Weights of a small spectrogram enhancement model: activation silu, adam_atan2 at rate 0.0024.
Rows from block 11 of a small spectrogram enhancement model, named by matrix and row number. Each number is 200 + 40 x the weight over its row's rms, rounded and kept within 0 to 999. All counts start at 0.
Before each channel's rows are labels from the 100 clips, of 14976, where the channel reaches its highest value: "responds to" is what is common among them; "band" is the frequency band that holds the peak. Only what is clearly more common there than usual is listed. The data: simulated sounds of rotating machines with and without faults. In brackets: how many of the 100, against the usual share in percent.
# conv: 3x3 conv (model.decb.1.1.conv.weight, 128x128x3x3, each kernel summed), inputs 0-127

responds to: turbine (47 vs 12.8)
band: 1000 to 2000 Hz (50 vs 18.8); 500 to 1000 Hz (32 vs 12.5)
conv.39,204,180,180,145,218,202,167,176,182,147,215,248,174,196,189,243,127,225,137,119,146,214,225,217,233,188,158,226,149,243,182,202,131,182,210,205,246,178,157,250,169,227,171,260,203,218,179,234,190,182,125,224,194,154,203,176,207,226,236,178,164,157,145,210,186,208,224,233,161,180,168,132,288,186,125,171,193,252,153,141,141,231,204,263,147,181,140,164,221,156,263,146,187,236,199,139,243,217,162,184,185,202,173,178,112,111,133,104,200,187,219,126,149,209,164,204,218,179,225,190,223,238,143,212,209,152,139,148

responds to: muffled (low-pass) (65 vs 12.2); fan (41 vs 12.5); pump (31 vs 12.8)
band: 500 to 1000 Hz (38 vs 12.5); 0 to 250 Hz (32 vs 12.5)
conv.120,151,154,201,171,233,175,170,205,187,129,135,100,175,195,198,154,186,240,196,189,136,148,197,143,165,186,229,171,165,147,229,183,170,194,222,195,186,161,218,206,147,243,129,168,247,214,103,151,332,226,170,172,168,192,158,173,145,195,216,183,234,186,237,197,159,160,135,116,148,207,216,215,214,213,204,187,147,186,172,177,158,167,117,151,220,259,203,258,208,212,170,191,224,231,170,204,131,133,223,183,164,166,172,204,210,185,235,164,136,204,162,198,200,186,243,241,161,278,126,186,146,164,253,153,219,160,185,185

responds to: thin (high-pass) (67 vs 12.4); compressor (51 vs 12.1)
band: 0 to 250 Hz (74 vs 12.5)
conv.95,214,193,140,180,209,203,196,138,99,134,174,205,210,131,204,136,207,177,316,234,187,174,140,145,187,180,169,182,184,196,101,218,196,177,218,111,234,209,213,153,133,180,206,206,218,259,308,170,163,196,215,234,252,218,175,229,232,275,185,230,127,247,228,214,213,211,218,183,188,223,206,281,207,204,240,262,199,155,248,220,216,184,162,202,186,202,206,208,147,144,224,242,76,222,286,207,183,150,194,172,193,168,260,206,176,164,190,232,158,198,192,166,227,203,176,248,205,169,161,235,228,228,163,177,231,190,245,206

responds to: conveyor (94 vs 12.3)
band: 500 to 1000 Hz (59 vs 12.5)
conv.87,240,205,244,243,195,219,171,233,224,185,142,168,39,184,215,146,250,205,140,192,196,137,229,141,195,142,223,203,226,162,126,171,219,154,164,163,205,207,176,90,124,151,210,161,179,150,204,193,195,215,184,180,196,245,209,186,233,125,199,233,150,212,194,218,243,137,183,180,242,186,112,198,187,186,229,236,98,236,222,224,220,156,195,194,191,207,187,173,175,190,175,236,200,179,105,270,158,112,223,242,176,177,166,172,175,202,204,218,213,169,192,239,134,232,136,232,169,182,165,215,204,164,258,214,167,191,231,211

responds to: speed: fast (72 vs 33.6); turbine (64 vs 12.8); pink noise (25 vs 7.4)
band: 0 to 250 Hz (98 vs 12.5)
conv.24,186,205,111,150,192,203,144,159,127,213,227,247,196,226,209,192,239,177,205,167,209,218,197,192,201,200,193,239,186,233,116,244,220,124,157,162,188,108,214,262,175,264,232,235,196,201,176,233,249,255,216,161,176,201,208,194,236,180,265,241,114,212,89,201,180,177,152,221,170,163,256,170,185,160,136,156,205,234,219,184,176,222,287,183,157,209,189,176,277,137,181,202,134,192,114,189,212,230,126,192,220,202,131,161,156,143,146,161,210,225,158,225,128,200,220,202,166,188,231,154,172,170,218,196,164,206,201,126

responds to: state: faulty (92 vs 54.8); grinding (49 vs 14); rattle (43 vs 13.8); gearbox (40 vs 12.4)
band: 500 to 1000 Hz (32 vs 12.5)
conv.91,158,163,193,174,156,182,180,195,293,214,205,151,165,176,185,198,162,185,190,228,200,204,173,209,182,203,199,195,207,202,159,149,170,290,238,175,157,199,243,153,229,106,196,201,258,213,156,165,288,187,118,193,176,193,204,229,145,153,193,159,202,190,278,310,169,199,227,229,191,212,282,231,164,163,140,158,211,180,208,203,225,200,153,176,206,228,203,246,113,259,193,197,160,267,230,157,211,228,103,192,167,197,163,203,197,232,166,197,182,234,190,216,265,175,295,207,209,273,101,185,208,197,107,191,210,205,196,163

responds to: state: faulty (84 vs 54.8); grinding (54 vs 14); thin (high-pass) (41 vs 12.4); gearbox (36 vs 12.4)
band: 1000 to 2000 Hz (48 vs 18.8)
conv.69,160,193,197,166,184,178,173,197,275,127,199,100,232,180,190,175,197,222,207,204,167,189,121,173,197,148,185,157,166,200,201,172,144,313,221,141,214,216,241,149,205,140,158,231,256,219,180,174,269,182,138,203,198,211,165,248,177,190,213,181,152,200,259,294,158,202,226,241,165,205,283,197,226,167,112,183,173,171,216,200,229,147,157,213,163,220,159,228,176,255,205,215,128,282,183,156,207,169,131,176,178,166,209,226,148,227,165,231,158,181,177,168,284,165,281,217,204,279,146,179,203,211,164,186,198,176,221,170

responds to: turbine (65 vs 12.8); thin (high-pass) (56 vs 12.4)
band: 250 to 500 Hz (63 vs 6.2); 0 to 250 Hz (36 vs 12.5)
conv.70,154,174,119,167,188,201,174,124,157,207,180,191,225,240,217,182,245,231,243,152,150,178,197,160,211,245,193,232,162,213,216,237,222,145,151,181,207,91,233,250,162,209,188,244,204,219,210,195,252,282,276,166,130,219,190,161,217,210,302,268,238,209,172,161,128,174,189,157,153,161,302,174,178,169,129,182,177,220,187,151,160,218,245,136,189,200,195,184,222,124,192,199,166,199,129,155,177,208,152,202,200,211,180,174,219,147,173,195,182,187,147,154,156,225,247,215,178,206,210,165,203,182,280,175,179,164,194,97

responds to: thin (high-pass) (77 vs 12.4); compressor (56 vs 12.1); electric motor (31 vs 12.4)
band: 0 to 250 Hz (84 vs 12.5)
conv.34,200,193,124,199,190,199,203,160,92,181,176,217,212,145,197,144,219,170,297,226,194,181,114,148,180,169,141,180,191,195,94,217,185,156,233,93,241,211,224,147,166,178,211,215,216,254,297,189,154,193,236,231,248,202,195,213,255,280,189,219,142,237,221,255,188,207,201,191,199,233,209,241,184,186,235,251,209,156,244,199,224,184,167,241,183,201,200,205,157,121,225,241,74,232,291,205,182,161,187,198,218,161,257,206,153,154,158,220,163,194,162,179,215,234,166,223,197,155,170,238,213,226,172,174,208,192,243,175

responds to: turbine (41 vs 12.8); gearbox (35 vs 12.4)
band: 0 to 250 Hz (91 vs 12.5)
conv.48,226,164,78,214,178,182,133,235,142,181,227,230,201,172,175,229,224,184,186,198,179,248,179,171,232,170,193,207,222,241,116,188,163,113,121,171,230,219,173,213,191,251,206,234,205,181,192,231,143,191,144,207,209,223,176,176,120,126,167,196,141,173,96,156,215,220,188,250,212,189,164,149,197,205,137,213,203,205,224,221,177,203,248,171,146,174,173,146,262,169,206,185,199,171,71,213,226,210,96,164,221,201,149,140,189,168,207,184,194,133,213,198,146,161,189,163,198,114,252,222,197,203,178,231,136,179,171,219

responds to: compressor (75 vs 12.1); speed: slow (64 vs 33.3)
band: 250 to 500 Hz (39 vs 6.2); 0 to 250 Hz (33 vs 12.5)
conv.96,189,144,156,204,195,162,220,172,81,190,216,210,225,148,157,248,156,133,213,184,175,226,117,238,244,141,228,161,182,212,239,191,172,153,199,195,187,168,209,229,207,235,173,188,206,237,143,231,136,137,134,194,219,182,180,168,126,201,179,198,166,171,140,268,175,208,171,213,195,204,182,131,155,234,175,158,241,140,203,183,188,178,214,245,216,153,148,123,235,98,178,190,204,187,291,157,205,218,193,171,207,174,166,214,229,179,174,166,157,142,210,173,162,168,120,144,186,99,230,194,108,181,163,223,160,153,182,198

responds to: conveyor (54 vs 12.3); rattle (35 vs 13.8)
band: 500 to 1000 Hz (60 vs 12.5); 250 to 500 Hz (25 vs 6.2)
conv.21,156,152,218,164,199,167,202,223,228,144,213,225,273,153,174,196,194,193,231,184,145,203,120,176,202,189,180,159,201,217,144,208,137,227,220,161,208,298,206,134,162,141,144,222,171,212,254,115,179,139,167,209,216,225,196,190,110,261,146,171,195,183,229,142,164,220,228,205,198,197,210,262,194,189,153,232,203,147,201,210,199,175,153,184,187,156,209,218,159,270,216,182,137,193,193,153,219,207,78,199,146,187,215,233,245,218,139,145,171,138,192,133,289,196,219,192,228,258,138,187,296,219,160,207,214,160,179,174

responds to: state: faulty (100 vs 54.8); rattle (76 vs 13.8); thin (high-pass) (30 vs 12.4)
band: 1000 to 2000 Hz (65 vs 18.8)
conv.35,166,176,169,149,182,194,165,248,226,163,190,113,189,170,197,169,215,223,169,299,176,206,146,185,191,98,124,159,173,187,166,177,189,191,241,131,202,163,180,133,223,159,202,188,210,174,176,167,204,192,137,210,178,182,166,240,153,174,162,164,155,185,233,289,158,204,222,191,164,214,257,108,215,169,101,152,182,187,173,182,192,127,161,175,196,201,158,224,166,211,199,200,112,177,244,131,196,171,101,173,151,183,171,126,125,245,220,213,179,215,230,193,252,168,281,162,198,149,156,221,216,200,178,168,198,198,193,214

responds to: piston engine (100 vs 12.6); state: normal (71 vs 45.2)
band: 0 to 250 Hz (100 vs 12.5)
conv.19,187,199,187,259,153,214,210,188,130,183,194,111,115,191,208,185,223,219,182,199,212,169,183,167,141,156,222,200,209,185,227,143,242,192,145,244,225,237,256,142,192,116,196,206,147,202,120,220,183,194,249,191,192,249,201,244,160,219,233,209,191,250,256,147,174,180,122,185,235,230,180,200,217,198,288,210,165,180,300,190,296,171,219,155,208,174,244,187,129,203,178,286,301,185,164,212,176,136,162,220,152,167,207,188,192,164,253,119,186,203,172,230,175,230,194,254,172,237,173,160,168,182,183,180,157,226,281,210

responds to: muffled (low-pass) (99 vs 12.2)
band: 4000 to 8000 Hz (99 vs 25)
conv.7,175,201,199,103,179,200,128,160,112,153,167,212,209,217,210,156,191,234,224,209,160,210,155,238,207,176,211,219,173,232,138,221,122,139,208,207,213,192,185,196,243,211,178,230,208,211,190,115,161,211,176,227,178,161,199,194,254,155,186,254,126,198,133,280,175,204,211,177,163,181,134,210,209,197,154,132,180,180,228,165,186,182,163,169,183,189,106,180,212,183,251,204,166,209,160,188,202,187,195,203,164,168,162,194,225,177,124,200,161,242,176,140,194,221,105,182,236,24,254,247,129,244,210,195,187,180,186,199

responds to: state: faulty (100 vs 54.8); rattle (55 vs 13.8); grinding (53 vs 14); electric motor (44 vs 12.4)
band: 500 to 1000 Hz (55 vs 12.5); 1000 to 2000 Hz (40 vs 18.8)
conv.38,155,176,186,154,160,175,200,204,274,216,214,160,198,91,168,216,145,190,218,216,180,212,167,191,219,187,200,195,190,215,137,187,140,293,221,176,198,222,234,180,241,85,167,214,225,193,213,206,216,149,118,199,176,204,171,221,182,193,228,117,204,165,266,233,155,203,238,239,163,215,270,179,181,133,163,200,251,159,184,220,202,193,218,259,111,190,204,209,120,259,197,173,153,266,190,161,220,244,127,153,206,192,189,228,236,233,137,212,164,189,194,184,293,156,263,199,217,252,165,169,263,202,112,217,195,176,170,155

responds to: speed: slow (80 vs 33.3); compressor (76 vs 12.1)
band: 0 to 250 Hz (83 vs 12.5)
conv.103,167,173,130,168,237,205,155,169,175,215,215,204,131,220,189,166,185,182,233,186,205,188,138,159,193,159,174,182,193,218,137,297,188,61,209,175,208,53,205,130,166,194,224,211,161,218,244,249,196,206,123,236,230,198,227,193,176,275,162,257,178,170,173,125,187,205,211,241,175,146,303,185,230,216,199,207,182,220,120,189,160,193,222,113,251,180,146,190,197,213,201,172,208,138,253,196,215,163,162,225,183,180,259,119,159,143,204,204,207,206,173,174,221,217,197,174,210,182,218,227,169,216,172,164,204,206,169,252

responds to: state: normal (71 vs 45.2); text has "fault" (71 vs 45.2); muffled (low-pass) (68 vs 12.2); machine: conveyor (30 vs 12.3)
band: 4000 to 8000 Hz (68 vs 25)
conv.89,173,184,218,212,240,225,223,225,54,216,217,248,205,223,229,210,221,129,174,203,184,241,215,211,170,157,199,166,207,199,243,183,241,170,227,184,201,218,214,207,246,237,182,183,193,225,221,143,150,204,168,220,271,202,198,154,269,262,218,226,143,237,152,227,152,235,223,148,219,206,157,192,157,256,143,203,126,207,244,205,238,176,129,220,153,164,190,145,261,98,205,245,183,171,346,230,183,194,246,223,223,190,200,186,252,254,212,216,204,158,190,204,137,233,154,134,202,110,250,247,174,205,200,239,183,207,243,182

responds to: fan (47 vs 12.5)
band: 4000 to 8000 Hz (59 vs 25)
conv.51,157,170,201,180,213,197,229,199,176,180,188,210,230,120,191,225,200,194,154,250,216,174,218,176,139,223,226,193,183,177,315,67,244,231,188,217,183,158,232,209,183,205,195,183,102,169,156,177,120,193,160,186,206,201,140,256,132,139,142,222,210,221,264,250,168,191,177,172,181,186,295,182,242,184,218,192,177,192,217,181,278,238,183,178,167,137,234,189,234,236,163,236,226,140,151,213,172,221,204,143,183,199,220,165,273,225,284,208,181,182,207,225,233,98,293,207,167,199,146,175,215,171,194,176,171,209,249,231

responds to: speed: slow (72 vs 33.3); gearbox (49 vs 12.4); piston engine (40 vs 12.6)
band: 2000 to 4000 Hz (99 vs 25)
conv.110,159,171,207,145,176,191,179,184,190,173,247,203,277,161,202,193,153,233,203,176,181,253,150,180,212,183,143,182,149,238,238,205,80,315,217,178,203,294,175,212,253,182,166,212,184,175,174,230,180,171,158,224,192,225,157,240,173,220,195,193,202,191,147,186,146,247,240,246,157,155,298,171,173,196,123,216,244,144,197,138,197,218,213,233,148,175,176,184,185,235,224,187,169,215,222,162,248,210,187,172,144,142,190,256,212,257,221,152,160,143,169,153,187,163,246,87,242,214,123,210,275,229,170,237,194,197,179,216

responds to: compressor (92 vs 12.1); speed: slow (71 vs 33.3)
band: 0 to 250 Hz (91 vs 12.5)
conv.67,257,196,94,256,215,194,249,167,205,239,208,256,150,151,183,179,194,184,219,219,199,190,57,130,168,179,165,165,241,195,155,171,250,152,143,186,210,193,237,149,132,182,234,184,189,247,248,220,153,184,212,222,225,217,215,222,101,260,218,186,221,191,214,155,253,186,178,235,244,237,211,238,191,260,244,212,213,202,184,227,182,142,213,161,226,169,183,147,172,138,190,196,195,135,245,225,196,146,108,183,166,218,238,158,166,146,207,214,188,203,192,195,222,170,113,268,177,193,135,225,230,194,100,190,168,195,206,255

responds to: fan (59 vs 12.5)
band: 500 to 1000 Hz (47 vs 12.5); 250 to 500 Hz (46 vs 6.2)
conv.68,175,173,242,174,249,150,197,238,123,141,185,227,210,175,173,144,232,231,205,155,160,183,195,118,148,143,163,193,163,186,199,184,147,116,234,117,159,168,208,163,180,296,146,174,191,190,90,175,236,197,165,167,233,186,176,214,209,200,222,197,204,168,199,121,165,178,173,194,168,184,197,201,232,229,150,179,144,190,160,167,160,147,182,174,164,229,187,240,249,143,167,186,181,219,159,120,196,73,218,184,145,120,185,225,147,123,190,159,182,171,151,182,202,160,207,176,179,229,158,188,185,164,269,180,155,175,183,192

responds to: quiet level (59 vs 28.6); compressor (49 vs 12.1)
band: 1000 to 2000 Hz (55 vs 18.8)
conv.77,170,186,162,245,235,193,190,160,90,178,173,250,228,166,201,242,210,148,190,131,186,174,233,136,209,178,145,196,199,164,111,155,231,133,216,150,146,177,180,215,130,269,173,151,151,148,208,177,151,209,231,163,238,221,187,149,139,206,153,244,263,210,182,196,174,180,157,154,203,155,232,160,177,197,144,247,231,184,185,211,161,206,239,226,117,182,196,134,264,161,148,189,147,170,102,224,155,187,172,186,237,212,189,150,183,202,156,206,168,87,200,187,133,167,215,201,171,163,159,168,159,160,232,201,206,196,186,144

responds to: thin (high-pass) (58 vs 12.4); compressor (41 vs 12.1)
band: 0 to 250 Hz (58 vs 12.5)
conv.94,135,192,128,189,187,206,198,166,112,186,161,203,240,190,214,159,222,205,227,188,145,164,89,172,206,181,165,168,178,177,104,227,205,159,227,132,227,219,200,194,175,206,152,187,203,194,248,177,174,204,261,227,202,157,200,179,280,275,201,204,184,250,194,268,119,200,143,179,181,217,198,167,171,178,213,218,200,153,241,184,215,170,151,238,196,222,195,207,180,118,213,261,95,248,311,174,175,183,196,211,215,153,240,196,181,159,145,208,139,182,146,151,163,233,155,236,199,133,195,227,141,212,248,161,214,154,259,151

responds to: turbine (69 vs 12.8); muffled (low-pass) (32 vs 12.2)
band: 0 to 250 Hz (94 vs 12.5)
conv.3,166,221,142,128,176,185,224,190,221,177,235,295,153,173,183,205,129,194,207,193,226,207,216,202,258,194,205,189,149,221,140,257,124,194,200,162,181,91,219,215,195,91,232,209,228,171,139,217,211,218,141,171,180,209,209,212,206,176,253,236,186,170,201,232,158,195,133,238,142,203,288,171,173,136,238,195,224,238,159,146,187,224,268,225,256,205,205,225,108,133,178,159,162,265,228,127,222,246,188,190,206,194,222,222,213,148,168,122,244,254,167,226,242,181,216,169,195,184,162,131,235,189,156,190,195,246,161,165

responds to: muffled (low-pass) (47 vs 12.2); piston engine (47 vs 12.6)
band: 250 to 500 Hz (43 vs 6.2)
conv.124,194,226,172,253,184,236,143,226,211,143,178,170,183,174,250,213,247,263,160,158,200,167,202,158,143,192,203,192,240,192,184,225,213,148,143,214,259,264,162,213,175,148,193,227,167,190,119,217,167,262,172,220,200,236,229,185,234,247,181,235,198,276,179,144,198,199,134,165,244,196,204,222,216,206,226,285,107,226,261,194,235,196,210,207,177,180,172,169,197,162,230,291,225,125,177,230,179,182,156,238,168,218,270,127,226,191,215,186,200,210,196,213,116,248,228,277,202,152,204,217,204,221,315,190,186,233,285,112

responds to: reverberation (87 vs 35); text has "room" (87 vs 35); text has "reverberant" (87 vs 35); conveyor (36 vs 12.3)
band: 2000 to 4000 Hz (50 vs 25)
conv.41,148,208,131,214,176,214,215,220,121,165,182,201,240,160,222,191,244,178,215,140,156,165,144,164,236,167,173,131,172,164,178,200,206,128,220,158,166,226,185,263,156,201,151,149,206,146,157,198,176,211,249,172,165,220,208,140,236,262,205,195,206,221,180,195,122,185,137,172,185,200,234,139,137,162,180,163,168,180,209,170,196,134,170,199,193,215,206,209,192,88,171,224,146,203,258,190,169,206,180,227,231,164,231,173,197,221,111,171,180,151,145,157,113,227,174,211,179,120,201,180,80,175,238,188,181,172,223,98

responds to: piston engine (73 vs 12.6)
band: 250 to 500 Hz (43 vs 6.2); 500 to 1000 Hz (42 vs 12.5)
conv.88,213,179,175,217,198,218,218,172,208,163,161,216,202,220,231,191,190,147,210,174,198,190,228,160,134,142,125,209,167,193,86,159,205,204,206,163,188,279,250,124,127,231,201,192,99,195,227,156,147,262,265,195,226,211,143,156,212,154,185,279,110,258,232,230,215,216,116,168,205,224,141,183,196,250,212,193,164,216,223,175,215,146,244,248,183,208,254,235,231,160,203,235,174,177,134,203,148,155,153,145,195,158,171,216,124,161,179,229,203,171,208,220,136,119,224,233,198,188,152,204,170,210,273,209,196,208,246,157

responds to: reverberation (69 vs 35); text has "room" (69 vs 35); text has "reverberant" (69 vs 35); thin (high-pass) (37 vs 12.4)
band: 0 to 250 Hz (38 vs 12.5)
conv.101,168,176,95,184,196,208,220,171,83,211,183,205,212,145,209,160,198,188,237,212,167,188,88,198,197,170,193,195,181,191,135,235,176,165,236,139,246,179,237,180,182,192,173,204,214,222,264,203,167,188,243,233,225,166,199,223,249,279,223,194,145,255,213,274,136,210,176,211,177,233,209,170,182,174,216,236,226,151,269,180,244,185,181,261,196,202,212,219,178,103,218,259,106,266,339,173,196,186,214,211,224,143,238,239,193,149,153,205,151,190,158,169,186,247,172,219,198,145,183,222,176,219,207,175,205,162,254,153

responds to: turbine (87 vs 12.8)
band: 0 to 250 Hz (100 vs 12.5)
conv.54,167,207,178,155,200,153,237,181,178,196,219,259,194,237,162,226,136,197,194,172,205,193,128,262,184,212,185,198,175,217,174,217,119,204,237,242,193,123,245,244,274,158,217,196,203,199,177,219,184,214,171,186,216,168,229,243,213,168,229,245,195,130,177,204,152,202,250,231,187,221,234,189,230,211,300,199,179,198,128,152,160,232,265,228,267,177,177,185,178,190,195,105,217,218,250,99,230,263,162,204,175,193,193,212,250,107,198,119,201,254,209,200,223,191,150,152,197,201,141,175,297,195,113,183,246,220,101,207

responds to: piston engine (63 vs 12.6); muffled (low-pass) (60 vs 12.2)
band: 0 to 250 Hz (67 vs 12.5)
conv.117,213,245,183,231,191,213,210,157,190,137,175,196,177,158,204,151,236,234,230,197,220,150,227,149,175,131,163,188,203,194,133,222,241,112,183,147,231,281,207,141,139,184,220,209,207,202,180,252,191,198,231,186,199,255,210,203,186,256,213,243,113,249,213,153,221,182,97,197,217,243,229,198,192,182,247,240,162,188,255,181,243,177,221,208,249,207,225,186,188,160,186,301,170,188,181,187,178,146,169,227,181,158,299,189,104,204,163,135,180,187,172,188,177,248,201,298,186,193,214,163,186,185,271,180,151,216,308,141

responds to: quiet level (61 vs 28.6); piston engine (32 vs 12.6)
band: 250 to 500 Hz (61 vs 6.2)
conv.11,168,194,157,259,244,197,206,174,109,199,176,259,207,143,202,221,231,136,180,140,177,182,215,144,213,180,151,177,202,159,144,150,237,147,230,140,148,213,183,196,125,268,165,143,149,130,224,199,159,207,239,170,236,225,178,130,133,209,131,247,241,216,178,195,167,187,132,148,215,186,198,203,175,185,170,260,226,179,190,212,173,190,218,242,140,188,203,116,265,149,154,194,145,149,138,218,156,180,175,179,252,191,197,113,191,192,152,179,175,85,180,197,138,152,202,195,165,144,166,165,188,164,198,206,197,196,198,158

responds to: piston engine (78 vs 12.6); muffled (low-pass) (45 vs 12.2)
band: 0 to 250 Hz (79 vs 12.5)
conv.84,178,242,178,251,187,225,201,201,206,109,180,186,240,186,235,196,266,248,194,138,179,156,209,134,160,184,144,126,226,185,149,175,223,151,169,166,197,285,193,226,108,166,176,183,206,182,198,228,184,236,218,174,177,271,201,170,210,269,187,240,220,246,202,147,171,179,76,177,227,217,230,188,164,177,232,263,113,205,186,186,208,170,202,206,227,208,251,200,175,161,181,266,168,168,183,190,180,235,167,227,205,197,294,147,196,237,151,206,182,141,166,178,161,224,199,275,182,168,185,174,167,181,296,191,171,201,272,98

responds to: state: faulty (98 vs 54.8); rattle (89 vs 13.8)
band: 500 to 1000 Hz (51 vs 12.5); 1000 to 2000 Hz (44 vs 18.8)
conv.37,131,175,176,169,195,182,201,246,294,173,205,165,239,162,180,201,188,193,215,215,156,222,181,170,201,160,151,161,183,199,167,186,90,257,261,138,195,237,191,192,219,151,151,202,183,185,244,206,172,153,137,237,194,209,171,197,139,219,179,160,199,173,220,225,144,227,245,211,179,204,249,178,152,166,109,225,238,150,189,183,196,164,172,258,152,163,208,176,155,277,228,183,137,199,204,171,212,238,83,169,199,170,234,177,199,257,145,223,142,155,153,158,284,157,259,137,246,198,172,223,284,233,132,212,206,164,171,174

responds to: piston engine (73 vs 12.6); speed: slow (61 vs 33.3)
band: 0 to 250 Hz (82 vs 12.5)
conv.46,210,164,222,310,149,184,194,182,107,161,194,205,220,161,170,214,284,161,182,176,188,189,208,161,199,166,133,151,255,187,204,101,219,168,166,168,135,256,213,166,146,163,181,162,115,165,262,234,109,159,200,174,192,244,189,210,194,177,108,212,272,189,218,197,205,187,148,189,262,200,200,201,160,175,153,242,162,168,170,225,205,191,201,182,136,137,193,109,201,167,167,217,182,108,173,215,185,182,210,221,210,227,225,153,160,211,172,279,174,126,204,199,173,186,171,210,180,113,182,176,150,177,239,218,171,193,221,189

responds to: speed: fast (65 vs 33.6); thin (high-pass) (55 vs 12.4); gearbox (42 vs 12.4)
band: 0 to 250 Hz (100 vs 12.5)
conv.57,242,185,200,184,217,181,236,197,192,240,174,237,238,184,169,249,149,164,108,159,196,159,145,285,240,179,232,185,205,212,213,168,172,176,216,269,210,188,227,259,181,191,200,193,167,215,228,225,149,197,161,181,229,141,199,147,203,213,195,216,159,173,148,199,226,157,279,227,199,244,131,175,205,199,190,229,201,228,195,154,200,214,253,302,206,168,195,135,222,168,193,161,238,218,286,200,192,267,219,181,256,187,214,220,251,99,133,180,205,187,156,222,207,166,69,162,165,190,222,178,314,168,116,215,228,191,165,148

responds to: compressor (55 vs 12.1); muffled (low-pass) (44 vs 12.2)
band: 0 to 250 Hz (60 vs 12.5)
conv.111,149,172,150,246,200,202,204,197,109,216,136,213,225,202,207,211,259,199,218,158,125,140,68,210,212,192,199,169,219,153,151,217,187,125,243,174,204,214,193,236,158,236,135,167,209,203,193,191,163,190,231,199,206,192,236,155,204,231,183,178,212,210,190,232,134,176,146,154,235,225,168,166,171,192,245,159,168,162,214,197,190,155,160,231,219,206,158,181,192,112,193,219,142,209,315,214,148,202,143,245,233,186,202,180,191,192,142,140,135,163,171,121,161,238,148,196,170,99,176,203,112,191,186,163,206,140,213,144

responds to: state: faulty (97 vs 54.8); rattle (74 vs 13.8); electric motor (39 vs 12.4)
band: 1000 to 2000 Hz (59 vs 18.8)
conv.108,175,191,220,166,246,186,221,252,163,202,190,228,223,147,178,198,220,233,172,254,198,194,170,220,165,153,183,209,149,179,205,184,168,193,249,174,233,212,305,164,179,146,201,202,155,232,177,185,176,187,136,210,206,137,142,281,149,185,184,191,121,191,225,314,176,202,260,216,165,247,252,128,223,264,193,227,180,172,200,145,242,176,178,205,215,187,181,160,226,176,187,248,164,184,227,70,193,161,130,170,150,154,272,179,162,189,252,268,168,208,209,213,277,146,272,147,197,157,145,226,234,200,197,168,201,190,252,245

responds to: thin (high-pass) (62 vs 12.4); fan (40 vs 12.5); gearbox (34 vs 12.4)
band: 500 to 1000 Hz (33 vs 12.5); 250 to 500 Hz (26 vs 6.2)
conv.60,202,208,218,147,225,180,153,297,146,154,201,168,184,167,173,164,218,173,198,249,220,212,154,183,192,66,169,126,186,197,189,197,208,137,255,135,169,145,208,117,201,146,230,178,229,185,177,126,254,186,162,199,213,207,204,210,158,194,186,173,108,168,210,201,204,192,222,202,175,228,238,135,197,211,167,159,173,199,147,182,184,110,155,160,205,249,132,309,167,234,173,185,169,217,228,168,194,125,155,219,155,153,198,189,90,182,227,218,208,243,169,258,227,212,227,202,181,257,124,217,227,178,184,200,184,214,189,224

responds to: reverberation (65 vs 35); text has "room" (65 vs 35); text has "reverberant" (65 vs 35); fan (31 vs 12.5)
band: 4000 to 8000 Hz (97 vs 25)
conv.126,207,198,176,115,241,286,146,248,161,195,182,200,222,102,253,191,226,207,175,313,189,187,222,223,175,180,204,196,210,175,222,132,260,121,213,179,212,156,147,160,237,192,218,192,177,182,211,145,159,194,184,216,225,126,155,244,190,155,164,117,151,236,142,191,223,201,220,153,173,196,167,208,213,236,135,145,176,251,224,205,289,174,138,175,152,195,144,190,227,213,196,258,184,172,193,185,187,178,188,142,161,193,241,159,180,242,267,158,206,236,224,199,238,136,234,251,184,118,217,259,197,188,177,154,156,192,256,263

responds to: piston engine (94 vs 12.6)
band: 0 to 250 Hz (100 vs 12.5)
conv.119,207,171,212,326,159,157,209,177,120,146,181,177,225,130,146,223,325,204,195,225,177,196,130,178,187,150,186,143,269,209,217,131,173,159,176,177,178,276,212,193,159,196,183,181,189,216,163,255,141,138,216,194,192,231,177,216,191,171,103,187,218,170,240,235,203,195,126,198,288,207,185,227,180,216,165,209,160,147,183,242,192,159,180,192,217,166,168,169,191,113,193,200,193,143,198,162,191,181,216,216,195,191,187,188,175,171,165,242,153,136,208,182,192,174,151,167,206,113,229,211,84,196,232,218,143,175,210,197

responds to: muffled (low-pass) (93 vs 12.2); pump (51 vs 12.8); conveyor (43 vs 12.3)
band: 500 to 1000 Hz (99 vs 12.5)
conv.18,211,199,233,217,199,210,179,173,232,177,182,168,224,203,196,174,229,194,221,157,195,207,200,214,242,130,196,178,205,202,100,221,219,153,228,164,235,308,183,128,160,170,207,209,188,259,258,107,191,142,198,229,214,173,195,219,223,251,238,173,119,225,183,163,229,235,261,199,208,268,139,221,232,222,111,307,174,159,249,216,244,151,201,184,207,198,196,197,246,285,223,270,153,216,200,188,181,149,156,199,246,187,261,223,147,202,188,271,168,169,216,152,257,188,202,198,224,203,227,237,284,225,296,212,205,180,273,200